Weights of a small image colorization model.
Model: 1.36M parameters, arch rcan, norm groupnorm, activation relu, depths [18].
Rows from block 8 of a small image colorization model, named by matrix and row number. Rows with one number belong to one channel. Each number is 128 + 24 x the weight over its row's rms, rounded and kept within 0 to 255. All counts start at 0. Numbers have three digits each.
Before each channel's rows are labels from the 100 images, of 14976, where the channel reaches its highest value: "strongest on" is what is common among them; "peak on" is the class under the peak. Only what is clearly more common there than usual is listed. The data: drawings of small networks of dots and links.
# convs0: first 3x3 conv (model.blocks.8.convs.0.weight, 64x64x3x3, each kernel summed), inputs 0-63
# convs1: second 3x3 conv (model.blocks.8.convs.1.weight, 64x64x3x3, transposed, each kernel summed), outputs 0-63

strongest on: black dots; five dots; white dots
peak on: dot
convs0.33:126104140127129122098124140125096086131096174171144107147102078110120121091139166075142125132102133142136133127137144131095146115145115152106094193109126131140131150150160131116080160103123133
convs1.33:141132128088103141099123167106130098158117128096122089134154141122160083090160135102173098137112148116155109103122102160150127161089117159081139118132154103137142122127083138127125156133115096

strongest on: five dots; white dots
peak on: dot
convs0.56:133148150087120131123142153140155154162153111090125148166156099164159113108145152085131153164121137110133121102164093156163175155106119136144100143158162150143153147112116163136143131145121100
convs1.56:135132145101105136102115171107125098157113120093127091127166120136149085091163119098171113121117145119165099102123104160130121151087119154078131114131159108150145126113083136135127157136103094

strongest on: five dots
peak on: dot
convs0.21:160106155109114154153104166156160120136152138101138166102130150161152121088122130091147112124127164126138169123139112169107120160103109151100144173129163125123165153150106113160155133088112138
convs1.21:126139132101110135101141165107130097171138111090131072113151122128146081096156127105153112129105147122174092102107105162142117150093122146083124110146148107142132116108078122131130150139129087

strongest on: green dots; teal dots
peak on: dot
convs0.45:121109101165132107107111121132123103106129123139101077164120120089084156092116096088105118100111118090106142089104084120127127109112092113104114143111111099084098146136134101124110103125113096
convs1.45:151133140105118125119152164098141092172112127094116087147167106133135099099160152102148125135099123116159120097140092161137147139097116155097106145125158100142099131133074144134101155151139091

strongest on: five dots
peak on: dot
convs0.12:147131152161146154151128163158137129138144169155165164103137150153151112132132140157156129129157161177159137160127165153125136152132159155134168159150150147168158157140148118149152150110139156
convs1.12:119138145105113133097147136117117099158120091086131058131157097136126092104153118113133097108099133129158096100129118167105116127088123133104125102106157118139124103100084115128134144148153074

strongest on: five dots
peak on: dot
convs0.8:171101108125107224151099126136048126133105136131141123107137092096126126142131178141122122099153162116126119108118160131115129098158097132138118115131131127132113116110143115137136141132147143
convs1.8:141131143115165148113116128142127063108149088124149090104109125125121143117136123116140052131117126122103134088122124136118139099116153108088142209144126169106138131147106118142136117151134104

strongest on: green dots; five dots; yellow dots
peak on: dot
convs0.63:165138122128139139174137115151154133117146160161135159124122157138142120118118112162108121125180153173156156169119177124125126122165139130120183160130135161103135142130168109136159132116153174
convs1.63:135161128088132150115136159107145086163130109092130097152174147167141121095158127104131116137103140134152121099133102164097134164093105142086137108115171108133146128119082122116132152150143092

strongest on: pink dots
peak on: dot
convs0.43:139105119171107106118163132118088094101125120153110118131102106103098172147100131155132084109140117119090116116102149100107121125122109120101123093089121130101117068094144097139108107141091151
convs1.43:151116138101112140111101162104150091141098128094105116166178102138136134097161148102121134144099134099128133095154100161110160143098103157093121144117165098141110143135092152105143155151121091

strongest on: yellow dots; orange dots; grey dots
peak on: dot
convs0.55:107104122100099124131161132135102116121102145178121146128122112118120146182121154177144111099162099166106145119134173111124173124117132135108168145103132184122123086090138131139104123122120158
convs1.55:144125113096124169093091157107125091172106147090108091159176121125147128096165142104135139139094141103154118098153098166128138146099105158124119134118157098135133116122098147117138154144131088

strongest on: five dots
peak on: dot
convs0.42:136144165175144130140117159120147127152131133177133120158133123126140132120161154119153126134114168131155087086157144135131178142170179170145156106154129098163121115129132146158118164153125147
convs1.42:131135148093110133095144145112122096167108104089141081119164103139134103104161122109151115125101134125170104101118102166104110156095117141082126117111157112144122115111083110126137152147159085

strongest on: five dots
peak on: dot
convs0.3:158118148132100158156109163155139130150157143116143162122149132158153103150114163119155111136162163146135161151135159156115148163131129162108162159100164133137160124112151110163152152088104161
convs1.3:129119146105113116087128162108118091132137082093125105138161111089142100091161127102149090138110142113147106096131098160146128128087116144075134121119143103147103135131071132130137155139112089

strongest on: five dots; yellow dots
peak on: dot
convs0.6:169111132146124139142119141165103128107138168172146171089115157137150118157117129157147110119170162172126125150118169127099119140154146132115150180111165151123166127140149115163142130116126166
convs1.6:140134119104116148093165131106141097156151088087132092111161099123145097109157139112121112141097148127178108101111099166143117149100113141097126131154138106150093113128078117136146148160149093

strongest on: green dots
peak on: dot
convs0.23:124129114164115110127120136098147108125123158123108116151117132124143152175113149173142099150164142107120151114107101123132159113099117176125235092117135125116124118141131128106107130120097128
convs1.23:101151103119131140142150137097133091165140147100119067121147120125125111102159147109105150137090125116160103095114084161147134145096122133123081137147138100147103116116072123122140141126141073

strongest on: black dots; complete; white dots
peak on: dot
convs0.19:131142140179154118129150125134111139133128154168141124107132157133150123171132124171135130137182139176143146167129166114124182131164164126131164112148130165182120134140155129130140126151145163
convs1.19:127146148092098132106145133117140093160107099089125088146171102154120104097158126107143112120098118127145103101153097162094130151094120133100116103094164109146129110110077125128126150147151089

strongest on: black dots; five dots
peak on: dot
convs0.13:107144116146159117106140112106118147127100142158132115107126150116108123147133095178136139122113113184151156189109171120127089114163145106158164098133113189153111137109140117113134145136157144
convs1.13:135124120098113144096141179101131112158128106095148067117144141130154077109163123117160125129113143122159105110100117172133109161091121153104126104147142107133141105105091116129140138154150081

strongest on: yellow dots; six dots
peak on: dot
convs0.49:198148137157164149155143111138130142128165139140141145115126159135159112145140147151091145147180163167158112151105157113148151113159159145158143118160127119126113143166150129117137147154151160
convs1.49:131115121093109117139125159109173110132102150098108113163172110165137166096161148099116137142103126100102130098161097157112159139101107154137120113087160098131112137129095162123145156146114098

strongest on: green dots; five dots
peak on: dot
convs0.39:151154143145132146155141105152167157144161156153156134138146147139150091164147164164094148164165148137143101152156159116154154137147159153162158129142130150114123132129163158141149151152153159
convs1.39:133138101093112106098153144102156096174130145094106081142176141130151132095167146109130136138093141115124131095154093163141139157098108146148133125104157099135117111131081127130133153151147091

strongest on: five dots
peak on: dot
convs0.38:103103125100111119089129150117133078129105092091113104153134116130114112111121127089132103105112101094106111081102087135130129126083101151084172120102135116146130118093091131119112125114096091
convs1.38:152136148086076166129125135110134086140106084093130112153159099128127082100144136106135099139098142128144121101173106155106136152093125147083135114124153112147127138129079127110130156131134094